{
  "hop_length": 160,
  "input": "log_mel",
  "encoder_norm": "layernorm",
  "encoder_norm_position": "pre",
  "encoder_widths": [96, 192],
  "latent_channels": 5,
  "decoder_activation": "silu",
  "decoder_block": "plain",
  "decoder_upsampling": "nearest_conv",
  "learning_rate": 0.024,
  "adamw_lr_other_params": 0.00083,
  "adamw_weight_decay_other_params": 0.01
}
Rows from block 5 of the decoder of a small spectrogram FSQ autoencoder, named by matrix and row number. Each number is 500 + 25 x the weight over its row's rms, rounded and kept within 0 to 999. All counts start at 0. Numbers have three digits each.
After each channel's rows are labels from the 100 clips, of 14976, where the channel reaches its highest value: "responds to" is what is common among them. Only what is clearly more common there than usual is listed. The data: Morse code for random letters and digits, with fading, noise and interfering tones.
# conv: 3x3 conv (decoder.decb.1.1.conv.weight, 128x128x3x3, each kernel summed), inputs 0-31

conv.127:509475498528444527476480527504502488493476545491486477577517533543525470503495518525496507514511
responds to: mains hum

conv.28:486462471454448493474500479536516498523464498520487569504460561493474538526494481433535529502500
responds to: mains hum

conv.76:486463483500524491521496536496498510478513497493502519504517475513468521486521481536481503529449
responds to: tone: high; mains hum

conv.24:503475507507488514498471497483496505500420492515502495517477479487438521514518504522487455478481
responds to: mains hum; tone: low

conv.33:509475520485504494549455501494481487506499514454499480497528508523453461490503517454539483486483
responds to: mains hum

conv.71:475495479510408512457500542553460527467506495504516491472525526514496528535518525499503523483520
responds to: mains hum

conv.79:505479481525453484513482490505496474546516506484506483472532509474479500457490518521526464526453
responds to: mains hum; tone: high

conv.66:473479452509499520522496490488464517539507492487525510494533515509518518478515488548489485533462
responds to: tone: high; mains hum

conv.16:503508509470498497474491532498508521520518460479517520495507473560516539480475530518501471515481
responds to: tone: high

conv.86:522519499533508477474483499517510479543502483526462520495543514542509468510526516468492505527495
responds to: mains hum; clipping

conv.123:497478485466472504467482533499469534527539443474460494485515509553505469541453489478477524499518
responds to: mains hum; thin (high-pass)

conv.106:485492504504519474481479510519478474491504505519512517471497506525507475522497501505519513508492
responds to: mains hum

conv.112:512553502510499518537483472501520464521478506491441490494549522506496479493518454513515515553526
responds to: mains hum

conv.43:466499496469494435506446486539499509487536477479517451511466496502484527481503525485524515562520
responds to: tone: high

conv.25:471511507502484517521562490492479491502497504522509553493478489491516511494495492563503513516499
responds to: mains hum

conv.69:510507522536497546491523498456533489500487497517478525483533485488526475473485467548506504558517
responds to: tone: high

conv.13:528503478455503470477477520492543509480506505452498499517494511533500509511511478510537517526487
responds to: tone: high; speed: fast; mains hum

conv.5:505498474495466476468484485528523513495506515500513486514543493521546523506490440515495504507478
responds to: mains hum

conv.58:522428532441495494512472500510496514537555486493518520480487502553541497501466456499502479511523
responds to: mains hum

conv.26:520463501494473516472451480478431511525522502537505491520496505480499492469531515506536444483521
responds to: mains hum